{
  "model": "contrastive image-text model",
  "dataset": "pictures of board games with random positions, seen at a slant",
  "train_examples": 97500,
  "image_size": 64,
  "crop_scale_min": 0.8,
  "horizontal_flip": true,
  "tokenizer": "word",
  "vocab_size": 67,
  "loss": "softmax",
  "embed_dim": 128,
  "encoder_arch": "resnext",
  "encoder_norm": "batchnorm",
  "encoder_activation": "gelu",
  "encoder_channel_attention": "eca",
  "encoder_depths": [4, 7, 7],
  "encoder_kernel_size": 3,
  "encoder_stem": "single",
  "encoder_avg_pool_shortcut": true,
  "encoder_widths": [128, 224, 384],
  "text_encoder_causal": true,
  "text_encoder_width": 128,
  "text_encoder_layers": 12,
  "text_encoder_norm": "layernorm",
  "text_encoder_norm_position": "post",
  "text_encoder_activation": "gelu",
  "text_encoder_mlp_ratio": 3,
  "text_encoder_head_dim": 32,
  "text_encoder_fused_qkv": false,
  "text_encoder_bias": "all",
  "text_encoder_qk_norm": false,
  "text_encoder_parallel_block": false,
  "text_encoder_inner_norm": false,
  "text_encoder_kv_group_size": 2,
  "text_encoder_positions": "rope",
  "init": "torch_default",
  "residual_init": "none",
  "optimizer": "muon",
  "muon_scale": "match_rms_adamw",
  "learning_rate": 0.0037,
  "momentum": 0.85,
  "nesterov": true,
  "orthogonalizer": "newton_schulz_5",
  "adamw_lr_other_params": 0.0012,
  "ema_decay": 0.999,
  "max_steps": 6100,
  "batch_size": 256,
  "epochs": 16.0,
  "lr_schedule": "constant",
  "warmup_steps": 300,
  "weight_decay": 0.08,
  "adamw_weight_decay_other_params": 0
}
Rows from block 2 of the image encoder of a small contrastive image-text model, named by matrix and row number. Rows with one number belong to one channel. Each number is 500 + 50 x the weight over its row's rms, rounded and kept within 0 to 999. All counts start at 0. Numbers have three digits each. After the name is the row's rms in percent of the matrix's.
Before each channel's rows are labels from the 100 images, of 14848, where the channel reaches its highest value: "peak on" is the class under the peak; "responds to" is what is common among them. Only what is clearly more common there than usual is listed. The data: pictures of board games with random positions, seen at a slant. In brackets: how many of the 100, against the usual share in percent.
# convs1: grouped (16 groups) 3x3 conv (encoder.blocks.2.convs.1.weight, 64x4x3x3), inputs within the group 0-3, a 3x3 kernel for each
# convs2: expand pointwise conv (encoder.blocks.2.convs.2.weight, 128x64x1x1, transposed), outputs 0-127

peak on: table (67 vs 36)
responds to: digit grid (41 vs 16.4)
convs1.20 100:484510478544530487615589587451493442549526504532553513496572512467497515467513494511376482452620471493492445
convs2.20 100:575529499528489580401443495474522494539554523532447446520560641545602495532493496584485522557511491524548541563467498502469532547535541512475462505430560545467588531521489453575607494548445515541464503391525483462628489472512596476529454499457509524455521577482577503558449440503475401522510511540404512500484522435471523523440406531466489490596446446510626549558484563469489523420512

peak on: piece of the first side (89 vs 4.4)
responds to: discs in an upright rack (49 vs 16.3); draughts (40 vs 16.6)
convs1.4 138:566555428538465496431519473478457508397613502487471461468473456422569549489524435422500511502581476480430492
convs2.4 103:496505458589467434485474547555532622528562389503481526510497527509547500519509483458498503524549488489490493613539440590487557577578513492526486540536594501496477493500529532451503447503463464616604425424550394562429496560446464529528583523582555499525588466590452500520533610541488573485492571520452435512486553547553496495527446581554507523503466573523486488550556498548542609454501

peak on: board (95 vs 55.2)
responds to: discs in an upright rack (84 vs 16.3); nearly full (68 vs 33.9)
convs1.31 103:555444488522490528448569480538530544495502494484454489535559547392378453599558479494492559443447436558526476
convs2.31 093:459576460485520402449557471542534567504476476593502458550555544434462509403485477486539550515416415575477520538578542459464466542468545493493492421484400403479482442506475502534527539492502453499533443481531566448490576484504498546581585502476468522486487503381494530482659432487522536526528458554619508536534474511565476525539543415537536517533600489515526373548508553471551583523496

peak on: piece of the first side (99 vs 4.4)
responds to: discs in an upright rack (90 vs 16.3); nearly full (61 vs 33.9)
convs1.38 128:510515463518611479416384529469558518451503480509436484463506505493604480484439398508500477495493509545590439
convs2.38 113:501500500590452587475520526535476578508519571483479490504495523524548498511501442479529518477385558546573542485490508461539490404604587460552443478492522462466609616493449487575431480570482439599455466444514507465550473483507532539618590555556473470535588419509520475454625460519478506480544580361482597439527498564505452490530482473522501489508446443484556531501494548430508540477493

peak on: piece of the second side (100 vs 4.4)
responds to: discs in an upright rack (89 vs 16.3); nearly full (76 vs 33.9)
convs1.26 103:514504538381546541483486519521507459445610420461432489514501494542539448601587494551426427481507476494480471
convs2.26 116:484534549456579488539488421487458497489527506480513454479516547457547611568450595520500597527479385590480439487502555579509540569500406524565501502520392549517510492544492487465509525423515457459649463500488530578527470495502490483446461502476486431420595443483479433441430500547542582488558453495434472486466413535458514521465518454460514527529599499551476408501510545487405503545615

peak on: board (95 vs 55.2)
responds to: discs in an upright rack (74 vs 16.3)
convs1.21 104:510482430491439560467500438463526472583480484433507495440551443495583395466491531553529461479547451481372470
convs2.21 095:443514479511509551488526453594556581517489448505489568509504559572526506512379490511440488483393514542552535576560626497484436439493437513523543546459614549481510499524514447477474532447441522627521537562523470501441511517464578480634500535463451561466606524528451517485580458500481546436507459522564455494545447423487448477427491478555512599451530561444499573442540550456552445535491

peak on: piece of the first side (68 vs 4.4)
responds to: digit grid (93 vs 16.4)
convs1.62 094:482505553444494537458519398516444489507483594535559603528545561517503465442426427534490528469460562475444415
convs2.62 099:466453520589494442433573600612414543460445506474453498514482526477476520487415497600488524506456473500593621573446466522457480494485573483476426484469438434422500538528530465508384441429461421477527478456484513487496425453449509530493529493534527558530465547459563587520518526446483509510498420487515533441493483544619502503510612498540528430498559470475599435525437487466613547519448

peak on: piece of the second side (41 vs 4.4)
responds to: discs in an upright rack (57 vs 16.3); draughts (41 vs 16.6)
convs1.10 091:422524490485548436511453484444468483453561497475490488491537542578501482490475434488482589473609445457422372
convs2.10 101:429436580430406533502657505536482476483525477466458458446462586430493595477442475438512466480552454444585476539486474521482457405496552476445429538510587524509396444553464498472457497453513458497564453494539496491442531453539555543505493542536454469476563496541516419445494483510408401512508596555529461491557493449540526459480602510435461579440550447525553433514516624470478507482523

peak on: piece of the second side (45 vs 4.4)
responds to: digit grid (76 vs 16.4)
convs1.55 102:447543437530482568594460553463535428532485532501454578524469479588520552397607498501473476503474446434501489
convs2.55 092:453470531456437442465435509620591433438432492483500598415508433510408511590508480478470543560401533550549514475525524530453382461542501541556451534399479494418415562486495617472493448381517504433481520417428449498481504473434400537460494476459463592518489560499566548529543493579486501519481470538522470472470510491495512463526518459535434533480618481518484496501508453485497459480435

peak on: piece of the second side (56 vs 4.4)
responds to: discs in an upright rack (100 vs 16.3); nearly full (70 vs 33.9)
convs1.24 095:417454521551557427535486456426429470610493457529458495555548558432466466446476526486466490479448560599511499
convs2.24 099:559511502496608530493540579446464552474495483423443543392503490525509591415521573491516570519566400586435483439465571454537584564442410524468623534493525536386480525504452449505501510543415450515410439491487515498507581565479469593555495473520536462453487461510445540527448441392562573498427515472430472500516517472489430453508537448571492483454532467498534477442492509496479541439555

peak on: piece of the first side (94 vs 4.4)
responds to: discs in an upright rack (97 vs 16.3)
convs1.9 089:521437478509469552488483455470460486490450509455469451641611646483479479436486518521475477470494482449477450
convs2.9 112:547459500366454388468470426466420559422493352410416444432466479503464487446509517426507494526518469445478533423481497505513461458481433501475495515465521450526503532421435465469524473375493445448516471463572521509475460557466503510588423405459393541545462517483393489477607429505480508474472403494512412425491473425463537464533481466502495492489505491438464492494487463441543454464487

peak on: board (99 vs 55.2)
responds to: digit grid (93 vs 16.4)
convs1.41 086:503506469455438487466432537583472608542460544457503427539473564566477525507530495477454481484397596430542535
convs2.41 103:563476459541567464567426447531618428418530488472498488497449509628535378438479409485521512534458438495559440592509450539465436494481449536580505500487542499627523513484573525502432524410557578532466565451519453494508460575504494531516524443533472542501495571483551434535441480471520407422580516509491412453486478459539532558560536503543459611562488513450493441461475488553491467452467

peak on: board (93 vs 55.2)
responds to: discs in an upright rack (100 vs 16.3)
convs1.25 112:508466487441532536504540464454429467488611416585605427479455543450522521490471503529529485413451486418471515
convs2.25 094:517504458521607502499498439516436520450483481460503461495534467530480510508561442523488455502490500524517494552519494572612493649469451511493525445499495443496496496532517597561490545390490517577529513449484569447478491439471413452573484481516426533472602472627543522512475484588585635479516498495531424499489515417481530507501537554589557516635458510508438510381433547503558543462525

peak on: piece of the second side (44 vs 4.4)
responds to: discs in an upright rack (54 vs 16.3)
convs1.2 086:421579597479426549478500483584549530500524490508485445574587598555513514450462485517479554508524552441470445
convs2.2 100:509493577510443486510444490532533533510520587472463445457494610599564561446500577469434534528453485436497517563463537522511499551442478568427418504527489427495451582482459457611454474504598484530540470498572538602475486462602532529487440498509601585559484508509501536498511411528563471552556518621458420382571493488529461496512453459555556545432497570565538444528505482494456482483541

peak on: piece of the second side (55 vs 4.4)
responds to: digit grid (99 vs 16.4)
convs1.46 093:633525502453487498418467465463467544482539582538542616551494471485497518478476517526545429589557494545561474
convs2.46 095:552540509477452444511447456601397578542610493468544466538580551472611444585443544527479528485446568440510557581416488520532527456548502518554461483457544450474497504544562570510455541530470588427536581449455518529572480548478548495480472495468473637542543462492523472529427554507556568499549437509545495534543552532396428539595529502562624486545501453516494516471473480507467491486550

peak on: piece of the second side (45 vs 4.4)
responds to: digit grid (88 vs 16.4)
convs1.19 131:504566480528529429439420509479543616439606429504418477507440478453512520506478456475469473467488539483583438
convs2.19 100:466466485478510416460404537505481531473511568546507488481545492485532498543458525443499439495443510589458606429523458507512510547622546504503426583487552530484527486558526532421597459653460468564530477490516520491492548506478549525501440488430424514434517465494448483525438479555524541505501645431484509571450561579577552493519608514464585594580462566493499514431519553470506570449519

peak on: piece of the second side (32 vs 4.4)
responds to: digit grid (79 vs 16.4)
convs1.54 118:522542575442484512534470431486491541432461536571557458451584533476513464570400596461480522487428459518575503
convs2.54 110:534440522445467502467562583556495476521500509497497483375444473481504429538477466484505509431489459474442472514538515516532496535532556468534509465384484489447425434479488473507501477562537536493438493391519639559471598511442484514551551482479606449504552536560500475573573525532463522530504488441419515421503522518518628452602487490488525553459390488567523547645452513459538522441407

peak on: piece of the second side (68 vs 4.4)
responds to: digit grid (75 vs 16.4)
convs1.58 095:537509389504495501539565462459502539524499519440521478499475505437444573490522472568583392566536389471437516
convs2.58 088:506575508571464464577412502471600506433532449574468514445603489480499559540543507503480546463527473575475569483565470557506445495538406507526465492535450542560437526556564569547522548552484496545449530583406530502544545487505551516443513524501524431454496460498509427632532430518514535503511406470503565522469534545444510596546575510546523468522529507459556357513539453510482580623560

peak on: piece of the second side (53 vs 4.4)
responds to: digit grid (100 vs 16.4)
convs1.13 133:513432445449581567469563563451505549383583519518539444495493504516538529515476454542525457581539434483460567
convs2.13 103:497503533484569508485517450443555434508466541500456563481507484582514514583544519465571513487502485411518545426568464603608523584527554556557515447508434434579496506567612527462516494379433540478460507439448553507461498547518490483497477451539490492542548482589565466517497482557511554459554484494432484480418562422534515499625610566607571538564553538566503479457481481538563455477519

peak on: piece of the first side (26 vs 4.4)
responds to: discs in an upright rack (73 vs 16.3)
convs1.29 090:528507613519486591412491468518465564455558523459469478646509540445516467511536509545525456415500482503474547
convs2.29 089:498509522440546462494562494559513507470519464446552483430524541540504495520419488516511422485510536441619495527539481457488465528449426521478496410410502489537483451571453448510589468478524577446539441363597524584530432538471467583505503510555541540606455524415431495535565523495474445475545429533547530518482566497475575531532465500480492406501441442538541484609602448443592541418502